python train.py --image_size=48 --upsampling="transposed_conv" --momentum=0.9 --grad_clip=5.0 --steps=12500 --weight_decay=0.04
Rows from block 11, named by matrix and row number. Rows with one number belong to one channel. Each number is 50 + 15 x the weight over its row's rms, rounded and kept within 0 to 99. All counts start at 0. After the name is the row's rms in percent of the matrix's.
# convs0: first 3x3 conv (model.decb.1.1.convs.0.weight, 128x128x3x3), inputs 11-21, a 3x3 kernel for each
# convs1: second 3x3 conv (model.decb.1.1.convs.1.weight, 128x128x3x3, transposed), outputs 11-21, a 3x3 kernel for each
convs0.66 099:46 52 50 51 50 48 52 55 57 65 79 71 50 53 65 50 50 42 48 50 71 90 47 40 78 42 50 50 54 50 50 50 50 50 52 34 57 56 26 21 50 58 25 39 42 23 45 44 22 37 60 50 53 47 54 36 21 50 85 76 61 50 50 83 76 50 04 50 13 57 60 41 50 27 56 50 50 50 50 50 50 40 58 61 31 61 51 50 50 38 50 71 50 60 53 50 50 50 47
convs0.67 106:57 75 49 50 48 42 50 39 67 47 50 78 50 27 51 47 46 30 38 27 34 35 13 50 48 61 89 50 40 50 28 72 31 43 50 65 46 00 28 64 17 05 59 46 32 50 57 52 50 33 50 71 61 58 50 67 54 50 40 35 50 50 34 50 51 50 35 87 60 44 50 33 42 50 52 42 50 35 34 48 50 29 50 37 54 44 64 50 50 32 29 37 65 41 53 22 64 31 20
convs0.68 102:57 50 41 32 58 50 42 50 50 50 47 66 65 59 54 48 58 50 50 44 50 50 00 50 85 99 22 50 37 53 50 68 38 11 00 34 50 50 50 50 51 42 50 31 50 50 50 33 73 53 50 71 44 39 79 50 50 68 72 70 50 36 39 50 50 63 73 50 50 50 63 50 54 48 45 50 46 50 43 63 50 50 46 42 33 18 00 47 50 50 57 53 50 53 67 68 50 33 49
convs0.69 103:60 73 51 38 50 61 46 50 50 50 50 44 53 38 82 31 50 50 44 50 64 50 99 53 99 50 08 62 50 50 80 55 26 47 68 51 75 50 46 50 38 50 30 55 50 50 50 66 70 50 29 66 50 55 48 48 39 67 47 35 36 50 50 50 50 35 66 79 50 72 61 50 50 50 65 34 35 53 50 50 42 28 40 50 42 50 47 26 24 34 25 50 41 30 64 59 19 50 46
convs0.70 101:59 66 50 39 36 33 45 50 47 50 38 50 53 50 50 50 46 50 49 47 50 43 38 35 80 50 51 30 62 49 90 35 62 68 45 37 50 59 50 68 32 50 50 60 50 50 59 61 75 48 50 50 34 50 41 47 50 49 32 42 50 37 19 36 38 37 78 88 42 26 47 66 32 40 50 33 29 25 50 67 53 40 43 46 27 55 23 33 52 74 76 51 50 86 23 66 85 34 48
convs0.71 101:69 50 50 56 42 63 66 78 54 50 40 50 50 21 50 64 41 50 34 48 73 63 60 50 50 53 42 59 50 33 59 77 50 12 94 31 50 37 50 47 64 50 50 42 50 75 76 48 50 27 50 59 53 50 53 45 47 25 24 36 47 43 35 50 42 50 44 65 67 63 30 50 56 50 50 60 27 50 44 50 24 50 82 50 58 56 79 47 27 44 50 45 54 26 50 50 43 50 50
convs0.72 105:70 56 53 63 50 42 62 50 44 50 82 93 50 63 69 39 54 50 40 46 44 29 35 46 50 50 27 39 42 28 50 78 50 55 50 50 62 50 47 50 59 51 40 43 38 73 70 42 62 63 62 50 50 50 75 34 17 50 50 32 53 52 46 43 61 28 53 64 23 38 50 50 64 50 57 50 50 66 36 49 61 50 58 50 50 50 47 72 61 72 50 17 50 46 49 50 39 55 50
convs1.66 096:50 30 50 23 44 50 50 65 81 50 64 75 60 71 58 43 46 39 46 49 91 61 36 71 50 50 53 50 36 37 58 76 50 50 50 50 50 50 47 39 50 48 79 50 68 51 69 73 77 50 50 50 52 50 62 59 57 91 91 73 82 69 61 50 50 43 03 50 41 62 61 60 46 50 36 50 14 46 50 50 50 64 21 39 21 50 96 47 49 66 41 69 47 28 65 40 38 50 84
convs1.67 090:53 22 43 81 52 25 40 67 58 50 71 58 61 50 47 37 40 66 64 50 50 57 39 23 66 42 47 44 50 70 43 72 61 81 67 50 50 58 42 48 73 40 50 68 79 45 31 70 50 13 81 50 37 50 34 37 34 50 82 44 78 62 42 42 68 50 50 34 33 50 46 50 50 39 55 62 69 50 50 19 22 30 51 79 64 27 75 50 61 50 87 28 50 92 50 64 50 47 50
convs1.68 098:25 50 50 22 50 68 50 50 65 61 50 16 70 19 63 35 59 50 33 45 54 64 86 50 50 50 50 68 65 50 50 65 49 77 50 61 50 51 77 50 39 29 73 81 50 50 40 18 61 23 50 82 58 52 49 50 36 15 60 75 50 22 50 47 11 78 50 30 50 64 70 50 50 63 79 35 82 69 46 49 53 50 11 50 67 63 58 78 50 50 32 40 83 45 28 30 43 47 50
convs1.69 092:50 44 54 45 69 42 50 50 32 50 21 25 23 58 34 62 40 50 50 17 32 50 35 25 50 60 50 50 50 70 34 50 50 50 50 50 50 23 69 43 39 61 50 57 50 50 50 38 38 49 50 61 50 16 66 37 50 50 94 85 70 56 84 28 27 50 53 31 70 73 50 38 52 78 50 50 63 30 39 47 45 71 15 57 52 36 33 50 22 24 50 50 47 43 24 50 50 50 37
convs1.70 091:50 25 29 50 58 77 59 50 08 61 50 66 49 60 48 38 76 61 46 39 50 50 99 60 56 50 50 38 50 50 58 78 46 50 58 50 53 63 74 38 31 27 50 21 32 47 41 56 50 33 50 50 50 42 50 50 72 50 18 22 57 50 37 34 50 50 57 82 99 74 14 57 25 50 49 63 66 71 50 60 35 34 59 66 72 83 62 50 60 34 40 50 02 60 57 45 83 50 43
convs1.71 107:50 30 28 59 36 04 51 50 43 50 71 38 46 28 72 50 50 50 61 28 41 77 11 50 52 50 50 50 24 35 68 46 50 35 66 63 39 50 16 58 25 50 36 26 33 50 45 55 68 71 53 44 50 67 60 78 77 69 64 82 91 61 50 50 66 71 80 43 60 31 50 42 40 53 61 20 50 44 50 50 50 69 39 53 50 75 62 39 50 50 64 84 31 50 75 34 50 55 62
convs1.72 091:51 74 64 35 33 44 64 67 50 44 12 50 50 54 45 50 50 50 57 45 29 28 66 23 68 50 57 35 38 75 56 50 59 50 77 26 62 43 32 50 43 41 47 50 19 57 63 28 37 37 59 55 55 56 74 50 37 50 39 50 50 72 50 50 64 35 50 37 50 72 46 50 25 50 41 34 50 31 64 43 37 47 77 50 36 50 52 50 50 50 59 39 43 50 50 95 50 63 50